A small self-supervised image encoder, trained from scratch.
Model: 1.86M parameters, 32-pixel images, arch mobilenet_v2, norm batchnorm, activation gelu, depths [2, 2, 6, 2], widths [16, 24, 32, 48].
Rows from block 2, named by matrix and row number. Rows with one number belong to one channel. Each number is 128 + 32 x the weight over the matrix's rms, rounded and kept within 0 to 255. All counts start at 0. Numbers have three digits each.
# convs0: expand pointwise conv (model.blocks.2.convs.0.weight, 48x16x1x1), inputs 0-15
# convs1: depthwise 3x3 conv, stride 2 (model.blocks.2.convs.1.weight, 48x1x3x3), a 3x3 kernel
# convs2: project pointwise conv (model.blocks.2.convs.2.weight, 24x48x1x1, transposed), outputs 0-23
convs0.0:111195112086090157124099130123075097104092136179
convs1.0:128114117107074086118078083
convs2.0:087124118100133122103167120069149077101110111082136097097071097148132114
convs0.1:129123145143116237117141098123103142158126100141
convs1.1:119107109108075082109077091
convs2.1:163138104091159145173085147142102157118152093049197113102091100164154138
convs0.2:135157114102119159118111178127128133062126116081
convs1.2:139156154133158146106082091
convs2.2:109129128116101139131127128152123113124139133142121121119147122149133129
convs0.3:122129173084153143109120067059119138181098121140
convs1.3:123113112110079080117087083
convs2.3:179106130098088111145010118093104112137098076137124065120131107147175159
convs0.4:140172099113148126159084109098091121089117063155
convs1.4:119099101099074081101082095
convs2.4:107068111173124150125113144172119114102218203133048172108110057029182135
convs0.5:095130120137165146145140156166176133140185144165
convs1.5:132140144136163166130155152
convs2.5:079132118115097135110141124084131115150147110130146095122112112111120153
convs0.6:055093107079141143103113128136163108108087106171
convs1.6:134145142144177173142170166
convs2.6:130145118181112125146142139076145174079121129103124139118098117177170205
convs0.7:114128080087094118120089186112127113101080102109
convs1.7:123105113110083088116089093
convs2.7:205047112117212090122113128079180131129112108109171138106039155076122146
convs0.8:112117126173087190119133072133138126096094115146
convs1.8:131139139140176167140170162
convs2.8:118102153123095119073099072096145121131104184186099133145119173111133139
convs0.9:162170098122190113155135122119115140084133111178
convs1.9:157164129148088092133107171
convs2.9:131134136096137158122133110137133103159113097121131103126114131113114120
convs0.10:128154135082112164112124152141138123124132047156
convs1.10:136152144148189169144175156
convs2.10:097167180164085096103154137104125095118122130114116154133120081168128107
convs0.11:198140092136146122177144118111157174113126156137
convs1.11:133145142142186178138171164
convs2.11:132149065082076137097126152039178091168091120146132062099164153145113104
convs0.12:126174155076166126130104166099134131097099147090
convs1.12:131140140139175172139171168
convs2.12:203142145100120124108136081113144153114135151103088119151165139164214142
convs0.13:112108116101130155102114117142097088140194207139
convs1.13:126122125132172172134183184
convs2.13:151073051158095221125088101159114199087137142161094115143116148077157091
convs0.14:148170137131109127127177119081159058107180154129
convs1.14:107091098106114140142175178
convs2.14:131086123158125146098150138124137162135117115145118070116093135140151115
convs0.15:150154115067119113144137148066144148158111107180
convs1.15:135145140149182164140173157
convs2.15:139197100140126140121159151118149138103153124087072105211086139166094123
convs0.16:104123180137181090137075114122158129140154149123
convs1.16:140157156167167139160140112
convs2.16:125137088102153133112131111109115118116134125117127126091126120157128146
convs0.17:153211142131157126155157127133088124116126064173
convs1.17:130139139147181169144175168
convs2.17:110143139056110086039147149132135109148077083127160133123102139171099078
convs0.18:061208130128101127064124126132133061128116149125
convs1.18:130145140142184177144173168
convs2.18:117067105143100102136090052167117145117201095067065247098109090124107107
convs0.19:123066109150157139142087128120113138159152224105
convs1.19:138167156154187167145151137
convs2.19:123096021101152221171145093074140141161160139158136142120151126114131158
convs0.20:110172137120104108131130104131151131109105000114
convs1.20:135131119142177144141191167
convs2.20:090156216123122066124115119148115083137135130095163151118096132161105162
convs0.21:133159087070124104164135107173144138123085129154
convs1.21:138152140153187169141171165
convs2.21:142163118160064138129060132137142173153158105087146125125117219090131135
convs0.22:065170131120151128143093118165120104156123061101
convs1.22:138140119166149081167133071
convs2.22:124128135147133169140129114138143096125115122147143098117077100122131150
convs0.23:134108139153046109162133137091135157120141183126
convs1.23:116098107097069086108082096
convs2.23:128134133118160129096054023159025138101148137086209184132146163137140076
convs0.24:171161145126081115122158110124142160123187197102
convs1.24:107123168080096175089091146
convs2.24:133112169169116174122135110126174118145142099121152110139122078118108138
convs0.25:157154149134103110130176134126151153130197197144
convs1.25:139157151156196175152176159
convs2.25:149128117102091163151166214087195141178097141154087166131132090119161185
convs0.26:122107148118130069117136124093099084074185139087
convs1.26:116117126111078084111084083
convs2.26:070182118088098132074094100110121105129136123116128126196095098085070162
convs0.27:131110149108083138121064141155059219123146128143
convs1.27:111069093098049077130120124
convs2.27:131128172073095131156118108111138158067082081142149138105062092188155077
convs0.28:123108075168060121113141111159112102071086112116
convs1.28:121112110104073084109081088
convs2.28:153156105073124136112160116140093136073155067084122086224104078125120144
convs0.29:074157128138161116039122122147126127150086106129
convs1.29:138162167120145163109062101
convs2.29:100108126120123146141130141141147101110113121137123110126106125155151157
convs0.30:117123169141128101044081143153157128119122121192
convs1.30:130138154128177186129168168
convs2.30:111086108157165145100144131080126118099130105127125099057097077153109167
convs0.31:124075104158123139086060132109135173126180176125
convs1.31:124095099116061068115085093
convs2.31:179148239139069086114110160150087118121102132076110122124051154109165056
convs0.32:113190095138136124050100111123136166112107115117
convs1.32:114127124142146142153169169
convs2.32:080128154100132131142114103163178133115157082131150149154169104107124191
convs0.33:152095134144129121130141124112131147107158228136
convs1.33:139141098158158067156146077
convs2.33:125185135163132125108141101132158164164125116160146155124098067134160124
convs0.34:135139094068102117104133087107121128162123100213
convs1.34:119109113112069074116078082
convs2.34:130126117098111150123097116124090088139193171089113048027112120090241145
convs0.35:053138146147128136065137132161148110171123167116
convs1.35:120105129083098171117146183
convs2.35:123143169117134137165131120108155116125132086138139117133100100157144137
convs0.36:138172110110124175148104196142139133080157116085
convs1.36:131134133142170166146182173
convs2.36:064156129134072143125129145176105091126156157164143106119170098143138096
convs0.37:001143120118116129148153132099128142102169125123
convs1.37:121129149121134181126132183
convs2.37:075122141101171094128118118121163158150178099169148122137103108196166127
convs0.38:117156192074151121121137098076121136153135156054
convs1.38:129140141138178174138172166
convs2.38:137145140099110155100143122141143134120185191121194111069092151093080117
convs0.39:126128113100128154168155128097152006124131125144
convs1.39:128141151143180171144175166
convs2.39:072104145126123164162138126123169128055120118145135108092092123166131156
convs0.40:117158127143144129099140140124091112192184094160
convs1.40:132134132139175172138171166
convs2.40:108089129110151115096112121126119078115152133134116154129135081115106109
convs0.41:151146157156140094152133133133134172120111037123
convs1.41:134143142137173179137178171
convs2.41:124175130064141053069140166127161039157101120092150105093113108177097160
convs0.42:155173107144178116180134129128133141124079102181
convs1.42:103097143097093164130144168
convs2.42:108120135129154185100126104174133099169143088123106124105107171150133132
convs0.43:154182119140169101170140120125130151100088061170
convs1.43:135152152142162158108070080
convs2.43:102117151099140179111141104145150076151123070108115120108129165128134115
convs0.44:118158134192096177173125148133121136149091153086
convs1.44:127136137140178176135177170
convs2.44:110112103155143132168125141111105120134145134080084110148070129117102118
convs0.45:152134176123091076124120105140125159108154186104
convs1.45:113103115105081095115094102
convs2.45:078115094143154162089047074134044111050107093086121136164075155140119059
convs0.46:111118132137102141100136134129161136040075169112
convs1.46:140141129151182164140174163
convs2.46:128147109167120133184128110080137165149111114161149100096119088113140144
convs0.47:157188131139164101174151132129121152111085061167
convs1.47:127135111146159063152175085
convs2.47:123148146100159184105112107147136095171143082140114117101102148155115121